Weights of a small image diffusion model: normuon at rate 0.0052, batches of 256.
Rows from block 5, named by matrix and row number. Each number is 128 + 24 x the weight over its row's rms, rounded and kept within 0 to 255. All counts start at 0. Numbers have three digits each. After the name is the row's rms in percent of the matrix's.
# emb: conditioning projection (model.mid.2.emb.weight, 384x256), inputs 0-63
emb.296 082:076106117103024105106121097112081122127105160137137108117137142140125135115144116147086171126107074150124082156125146141168133103138121132104137133141098110090090126142115143141147134172120116
emb.297 086:061140150124058136122151095108097112128091124143132146095163117125157097143137105135093125085157128111158110142154101121136170088158119119103126162116082160157146163151130127141133151177096129
emb.298 076:148100119140094115140121107124115130096118123174110151130153127132117099121124107142146125107160085162113118134139094109130133123104135158146087108159143149174116147130150151140123144129119129
emb.299 096:121112132140164120106129119131095145158100144167127119140147155144099109063103130136124127142116095143157102072129132149157148106111131137125132105152117148064109143140135180097124136087157136
emb.300 087:101146143104151136099110110110110112116137113128113102093167095176115087116109129114138125103090145131160120096085109149158146134116159138116099102117156094110110107120137111105152130127103141
emb.301 085:109134125108147086159125137104103136120131152117118113121119132127118114095103135076147097119130124090136135121087127129119128145072124158098106132142149113110102116133161110146134117135119113
emb.302 094:141121122149072114095120118127103135107142151129146130097145080161146122180097134144144076110115110143124088128116090152134132083117152124112158096146117124145112110129143176137115148137118147
emb.303 090:113102155190134133155124113125117173102107108161142114140128091154125093129092117144127099127097147124133113140090110093126141086099111132118156158127120137113141124088150164144158145089134104
emb.304 081:090118157125099121147104128104177125152132110112120102121166147106155131135101138098104107133114096159164072108157142122174177130147084090139107098159137187113134119149088138109128121119157141
emb.305 084:158097124127109115097088055061064128111124115134140151103119126113111093098141136168118091095125107112148146139152125096142106105150114135126126144108123112141142159170151125105100149169129141
emb.306 079:095142115157091091112089115130126130119109128120105156113115127133136126159142119145105119104084128178070173117139126127102152120139161111110122106148073150121127119090096167133111145144137097
emb.307 091:102126162133099147169137110088105102135122129112110136129108189113139118131118150109118140141125149126143082179140135127155143142139148142101170140129112147124163159100116156107125097093148110
emb.308 083:165125139140065141132102104148062133095126138168099142165139101168122107132137132134131133119081127123098061137094110122125144116082154126129118134150134138146160082149142161155135113125138105
emb.309 073:102112132123114126130141086106059159095174128101143120151114162131091130151138104097140112151149152114135139117106097140116136149130126109143125107124161178149116124146114131121084157122153150
emb.310 087:122142118141117118178140168089106114093087109130150116101170137123158058137117155114151115117107115129149092133124115141138167125139151127114183124123175126120117160121147163100118138118141145
emb.311 082:192087160136124085123125082097126116110131085166154136151193092144132098090124120094123116173142113126138105147097124115132108127121161127113130110121076098106123149136109151143151137120150122
emb.312 074:155116127150084143149085075077046127120129102128118137120151123146111099129119138157136132135112132112121135140164141104117146112136119142132118167134131104131147108107141159142169131111143106
emb.313 084:111114112146118140126144081142142127107132107143123150160123113125124131135124097147134173146103135125127116152152152121133135092119089179139158104109095171149114105133137145119107128120165127
emb.314 083:121108128158127144110104095173117124151094165130135103126082127151104119162104088108132107084074144140128158127145153124140127148093110124125153110083119163095120158147150178096108112122149122
emb.315 083:101140114141053102156144103119100122119120147097109167124145109146107141117114117112130135102093119173141101120133093081137115117125149149149126131150147090136109158099118120110157103103113114
emb.316 087:110135169117116124111093099108144113103144141095145127112100123114105101104136140114078126108130116095087146141125117101147116125095177125113138130130078096103129096090098146136119146103132091
emb.317 088:136158139123097113122092096130119123162093137138111129124115165153115081142102106155088121143124085145104106096186133138152133142130075128112134150150137148112142152134133155100160103101133114
emb.318 095:087154117138071143113134142143144142130141121125144138135144113097143118129142118136136144115103114148112086142132192141118124127130112134107114134088115156136129158144117142123123139139140117
emb.319 076:096146134107165117124162150138149145124105115116175127162131124143108104134116091157128160138202117097112166102110120117131119113120084131104126109105070103080148145134147119143142149144097098
emb.320 080:108089114111081125097143110093129122103092114126116119122092107159120085117148082139118083107105072157120070131137114129121106082096071152109119095124120147113131133114147106111123130141136140
emb.321 076:106159132122088113144096112129097107103132122083157135137112093106132142096124132142138178093113146115110127136115106126138128115091139122151098147113151151135157127159133104138172101120126110
emb.322 078:082088130084132101113152160106113141130125122150093124169145123147142068111098113101104111130133120105119130143067124150136132147112136176117172136100146148110113131135115119115113087118114116
emb.323 103:104089134151091097116102089089131155141113105113106145104113110094112094095110109175116119131082064113102123144147132128156146137123107159117126149143128102122118110128122154101137111113132111
emb.324 086:149106143125121128132155128112088091138147131148115083125116112161115096113127123091149108149135112098168070113111175108095134129103086160115108153155079158131080125126102154108100117134133142
emb.325 085:156091117158109110154172155107111105140124093143136132120129119114130090161133136132148143133085114108146122159139134126119168105142144174135131154138150118102123144146099149084089159158138123
emb.326 095:135074148123127123103105086120132124132134113140119099113126130106123140130135076132133101125099089124116083163105139096130140140106106122088136122135116152117138145128096170135120159124129080
emb.327 089:144092127164112130125121131082139131123152126147136117117140160112105154190104146157141157120136112113161083166135159117142127108129111139107129103113125144115169148116072170089133142093135156
emb.328 087:156114117101101091134109085106051131118129181062130113125151106174092121149101086119096121107071092082156131147130120136101160116078121125142108114127079135146166162160135130090167132120146109
emb.329 087:115147147156131160125149117117136176141113103156114139157160134143154110148126124162157168142158121178102142180183153104150127106156085116134160101140166144096105134131113147100146133129141107
emb.330 078:176127159127140112109151106073154122135160103128098154146117144162130093132110068110133107146109078122152122151137145152145110123097089105102141123126154132117142162108118124117187149129106145
emb.331 071:102146092128084123123142092101127115128122128118165148116150104131132088114117081145109111127105113131162093095174158116111102147103143127125118125150102139114097121096099124105136148133091167
emb.332 080:120094128088086123082105108102108103086135111172109094124138139159154109142144120145121125161105122144092098091148100143125130137109109094158136140152121092139097147113157129115099114092138136
emb.333 074:178079127138108133122148126120111138109103088133117158102102132149146129109151154136128098123130121103143095060126151123173145135120125181150065077106121136105157112137151126143140118166129119
emb.334 077:118144130104056106103095112120098125142085129081113129133125133163114112142106138128152140130072095128099070124157094143117157151078100072117123124139122139095143149132111144109172124138144104
emb.335 087:076137128106094142125119138142100118082122176135108121140141126108121105162083111126142109131095157133140137128160195135144137128127141126142169125092107159129091145175161147121127137102097132
emb.336 081:115128118091140095126119183129162117149109103147090103121106122121140092147156160141131111143161091163160144098160155111154161103137119103116094129109114144148130138100123083110099102118121136
emb.337 080:137139120179139070125123150138127112145124139131125127107141141114126096136098133172113176144104150131131132135127149122157143095140109100131130107103125172130167099146129158092119096144131114
emb.338 081:126177157127157124112152098095093147144102131078153124129167134106097135136104126124121102120113109103115115168159139117155105109115124168123133122137127112147115164098114151119184150150141140